From a checkpoint of a small multi-label image tagger.
Model: arch vit, activation gelu.
Training: adamw at rate 0.0019, batches of 128.
Data: 195000 training examples, 5.6 epochs.
Rows from block 5 of a small multi-label image tagger, named by matrix and row number. Rows with one number belong to one neuron. Each number is 200 + 30 x the weight over its row's rms, rounded and kept within 0 to 999. All counts start at 0.
After each neuron's rows are labels from the 100 images, of 14976, where the neuron reaches its highest value: "peak on" is the class under the peak. Only what is clearly more common there than usual is listed. The data: flat shapes of many kinds, plain or patterned, on busy backdrops.
# fc1: MLP up (model.blocks.5.mlp.fc1.weight, 1536x256), inputs 86-171
# fc2: MLP down (model.blocks.5.mlp.fc2.weight, 256x1536, transposed), outputs 86-171

fc1.594,185,255,274,127,193,251,203,228,202,206,164,180,188,218,172,206,159,162,209,245,198,210,183,141,222,166,205,263,226,222,196,233,187,207,193,195,168,240,145,207,146,211,178,188,242,187,181,209,205,175,251,258,185,197,244,197,180,209,210,172,216,195,229,181,249,222,220,236,186,236,160,224,164,191,202,226,173,219,192,245,254,198,233,211,238,159
fc2.594,207,218,219,211,230,211,192,168,225,214,239,178,149,173,184,243,234,202,220,156,146,136,184,204,205,177,211,183,213,175,249,173,173,170,211,246,220,210,299,247,228,183,234,205,188,168,164,217,197,212,222,172,209,171,203,207,182,203,205,222,244,194,155,197,197,196,235,222,250,236,216,183,192,163,169,224,211,177,224,242,161,174,163,177,194,241
peak on: heart

fc1.109,211,253,222,228,212,189,220,189,180,186,199,172,198,217,170,203,190,194,226,236,199,288,203,183,196,157,216,217,208,193,155,222,182,246,160,166,197,207,152,162,183,198,223,191,226,223,228,142,231,183,148,223,207,176,213,220,177,204,179,189,152,164,220,235,195,214,229,263,197,161,187,196,203,254,177,220,205,249,166,253,216,197,236,275,189,205
fc2.109,175,173,217,197,223,226,186,187,239,211,220,222,155,222,215,199,176,200,207,193,145,175,223,184,179,194,209,183,201,206,183,178,226,188,206,172,192,181,210,239,154,128,197,204,223,188,187,194,221,196,205,201,313,220,208,174,227,191,193,202,204,206,190,174,172,209,169,210,204,196,198,186,218,204,191,203,236,181,253,158,182,220,239,158,208,221
peak on: gear

fc1.363,239,252,187,175,200,206,232,235,220,199,183,200,191,167,184,232,202,210,234,223,180,204,178,188,210,221,182,233,218,212,196,227,204,221,274,173,169,240,223,176,235,247,196,234,257,206,233,143,260,232,210,240,196,245,223,192,164,194,203,205,215,179,203,184,228,218,199,228,185,195,179,231,186,211,191,239,167,255,132,190,220,220,210,236,186,180
fc2.363,178,218,154,248,230,195,205,200,220,210,226,210,124,217,199,177,204,187,177,210,187,209,200,211,205,200,208,206,212,204,173,148,202,224,234,198,186,170,201,230,266,210,204,203,244,228,204,160,235,197,188,193,224,268,180,172,197,208,200,272,202,147,203,178,187,199,186,222,206,220,213,199,174,194,168,263,155,215,215,148,185,241,201,166,201,221
peak on: gear

fc1.669,206,265,235,209,222,235,233,211,191,235,177,193,178,184,143,202,187,230,207,210,130,229,210,197,201,205,245,250,236,212,208,206,212,204,209,121,194,227,188,227,227,177,191,219,217,160,196,202,275,235,209,227,185,252,183,184,149,200,226,209,188,167,204,194,197,252,259,271,217,211,167,222,166,243,204,233,178,254,192,230,220,201,217,233,184,202
fc2.669,173,195,190,164,250,200,247,205,238,219,216,192,190,186,182,176,218,190,253,205,216,219,211,237,180,235,215,153,206,212,210,182,213,188,219,194,196,175,213,250,195,210,177,201,229,240,177,138,196,191,257,147,254,242,243,184,176,258,211,206,245,210,196,169,207,211,187,223,216,184,210,190,210,130,206,197,235,204,217,221,176,174,231,140,168,223
peak on: gear

fc1.359,195,239,202,189,221,244,207,197,214,220,220,194,219,220,187,228,143,182,195,220,198,253,182,192,221,204,185,244,228,168,219,201,154,238,239,181,181,236,138,240,155,190,142,203,218,247,223,138,244,174,203,199,221,244,251,215,164,235,217,196,195,193,228,167,250,230,220,246,231,237,154,220,179,193,141,231,172,182,233,236,245,240,245,222,186,185
fc2.359,161,231,209,208,189,190,194,256,187,176,208,231,169,222,186,231,152,227,169,229,204,202,185,250,202,207,176,194,177,200,182,179,199,232,225,171,173,175,202,232,152,232,197,180,204,223,203,210,193,163,231,160,167,201,201,209,210,264,193,224,173,161,234,180,232,191,207,198,178,286,185,227,156,216,200,254,163,213,224,212,241,167,218,209,191,203
peak on: hexagon

fc1.5,209,190,190,213,254,198,205,154,194,224,259,244,191,218,258,164,233,212,168,183,159,222,202,250,222,190,208,215,253,173,182,227,120,203,191,208,203,187,248,201,189,163,233,195,234,182,209,174,246,198,174,180,257,213,196,224,123,217,225,226,186,215,202,218,168,211,275,221,189,196,184,194,159,240,162,145,197,223,214,207,182,246,212,193,177,255
fc2.5,181,193,197,217,246,224,255,195,176,225,189,186,192,199,212,218,200,172,207,156,171,213,204,204,109,189,197,151,259,170,195,182,241,172,140,164,216,190,260,202,146,180,276,144,178,260,214,199,169,149,196,167,193,243,205,191,191,241,188,229,200,184,187,142,189,182,237,203,216,190,192,208,201,202,215,216,210,217,265,267,201,184,174,148,164,234
peak on: pentagon

fc1.33,164,230,162,165,181,197,202,189,223,212,215,210,234,186,205,210,233,197,228,245,155,208,169,210,216,243,212,193,154,216,173,187,200,198,200,156,177,241,176,235,226,177,183,202,147,137,189,182,324,197,204,246,180,197,198,210,130,212,224,190,214,201,210,233,198,215,234,235,172,240,180,190,203,212,203,155,217,223,169,171,189,204,214,197,213,115
fc2.33,196,202,191,244,229,180,188,231,207,184,210,214,92,193,195,188,190,232,177,158,204,208,200,213,177,251,207,189,216,222,190,173,214,212,213,287,215,177,172,194,273,201,209,216,296,245,201,200,187,221,182,210,243,246,172,173,209,202,169,230,240,196,191,188,179,192,166,203,196,183,227,208,201,182,195,239,178,215,177,182,176,213,195,159,204,246
peak on: frame

fc1.511,280,219,177,285,171,257,226,171,196,223,211,188,194,174,197,227,177,219,210,178,182,220,203,160,198,198,229,229,222,168,175,247,168,215,197,154,187,205,199,196,223,188,210,217,215,208,221,136,229,181,166,245,212,202,246,235,187,143,204,190,173,170,231,166,198,220,213,264,215,165,201,207,200,242,176,216,170,248,204,235,191,250,212,229,152,234
fc2.511,169,223,231,162,207,206,220,206,206,220,224,165,200,235,186,140,197,216,221,201,209,180,219,231,150,199,196,203,211,223,191,208,268,148,180,158,253,185,193,218,154,167,191,230,174,194,190,232,174,253,225,178,192,137,231,149,192,229,214,140,215,237,160,172,196,199,201,177,188,171,183,195,257,182,274,187,239,163,181,209,226,186,210,146,221,143
peak on: gear

fc1.223,185,278,139,200,214,203,207,168,235,245,179,182,248,198,214,158,191,232,161,208,224,216,168,202,225,215,210,243,226,188,174,229,175,216,245,189,178,202,228,179,204,210,213,177,178,195,180,168,230,208,190,224,182,182,199,221,172,144,217,233,206,209,226,190,214,208,215,215,192,179,199,222,175,185,168,144,164,221,178,229,218,226,200,220,171,158
fc2.223,179,179,215,278,236,210,210,197,171,175,209,221,92,185,211,206,197,211,175,180,207,216,222,215,182,246,198,187,214,207,233,177,181,194,217,236,194,187,196,271,132,238,226,186,253,266,188,212,174,176,265,174,235,283,155,174,199,195,202,207,223,211,205,148,202,226,200,198,209,207,195,200,190,176,186,201,195,200,186,228,205,195,196,165,203,249
peak on: gear

fc1.606,208,233,244,195,235,206,229,197,202,217,182,246,242,195,189,205,209,159,199,208,162,199,183,197,226,211,182,250,185,180,212,202,181,235,225,243,170,208,238,232,193,253,206,199,186,201,214,171,271,165,225,186,208,224,179,202,188,205,231,225,184,168,208,232,210,208,221,212,189,222,199,206,167,193,149,205,152,241,210,217,201,212,207,212,245,176
fc2.606,184,212,187,200,202,183,196,243,192,230,203,195,141,209,206,201,154,215,156,202,188,201,211,257,160,163,190,196,236,207,206,174,222,232,218,193,188,170,236,214,167,180,214,156,224,279,227,159,163,196,164,217,231,257,227,205,224,248,173,166,209,167,220,184,211,163,187,200,200,236,212,192,193,235,201,278,245,213,219,199,225,171,264,180,197,209
peak on: circle

fc1.155,213,220,204,174,219,197,184,194,205,168,271,236,191,227,198,161,238,233,180,206,153,238,192,203,186,212,216,199,198,161,164,194,142,226,198,225,214,213,243,191,181,175,216,192,164,211,201,165,239,184,178,182,233,228,201,237,122,195,228,175,149,269,213,246,190,230,232,242,224,193,167,202,209,182,131,148,218,243,191,213,211,259,203,214,163,200
fc2.155,175,203,166,206,241,225,213,205,178,201,215,246,137,254,173,217,207,171,208,224,158,202,210,186,158,158,196,159,247,203,190,184,175,180,193,215,191,187,278,185,179,152,226,130,222,186,198,205,194,172,215,163,205,276,234,215,202,196,208,254,183,199,171,149,182,196,203,251,215,244,170,207,217,241,200,194,186,221,285,189,211,223,252,201,157,266
peak on: hexagon

fc1.629,235,201,130,217,170,176,269,186,205,230,222,210,217,115,246,220,183,236,187,208,229,245,219,209,182,192,204,242,200,205,160,207,205,245,229,148,203,176,233,223,208,180,199,213,203,199,206,163,265,205,181,228,236,232,233,205,179,193,153,187,203,172,211,175,176,229,194,216,204,202,183,176,166,265,205,182,222,207,208,210,220,237,297,244,171,225
fc2.629,185,197,202,193,161,218,182,214,132,233,195,213,136,265,199,151,186,202,228,185,213,181,205,171,203,177,194,172,189,252,188,198,207,176,198,227,209,198,219,215,214,213,187,187,110,191,191,196,168,206,215,199,223,162,205,165,270,169,203,160,166,189,200,184,143,182,173,172,193,181,213,190,203,177,181,222,231,211,204,218,221,189,216,130,210,186
peak on: gear

fc1.161,199,193,187,217,235,230,233,169,208,208,208,240,205,190,205,179,212,169,186,216,176,280,193,209,171,199,247,226,210,176,152,261,201,185,229,173,238,188,139,211,231,229,237,221,203,224,252,168,192,212,174,284,179,200,211,208,171,240,173,160,178,191,218,217,155,218,233,235,247,196,163,197,187,260,197,204,217,268,201,199,204,214,241,255,175,180
fc2.161,225,221,124,192,209,190,211,199,166,214,232,222,253,229,214,163,211,224,194,175,211,174,189,229,207,178,205,214,176,179,180,178,217,149,145,204,236,214,232,169,203,197,165,197,166,193,194,219,193,214,156,179,171,210,224,174,208,150,226,249,182,215,130,210,191,205,166,171,196,181,215,184,208,165,206,232,199,178,220,156,232,194,204,176,185,134
peak on: gear

fc1.171,244,238,214,230,173,244,217,268,225,226,201,196,179,170,223,202,255,154,254,242,189,240,172,156,205,218,178,231,224,190,156,199,188,205,212,175,173,248,200,234,213,248,248,226,209,147,242,186,244,241,189,240,214,237,178,209,182,164,205,189,212,172,211,216,150,260,196,250,221,181,167,243,181,255,169,153,167,242,178,210,221,233,244,219,242,205
fc2.171,184,212,218,213,178,241,168,191,254,204,201,204,185,172,197,227,170,185,192,202,209,196,184,170,203,230,208,182,213,187,194,221,203,221,236,181,162,215,129,208,229,175,182,213,261,254,216,193,186,206,231,242,263,266,209,236,217,198,204,181,244,185,205,184,205,169,174,191,216,227,195,201,229,157,196,255,224,208,183,195,205,183,205,144,221,232
peak on: gear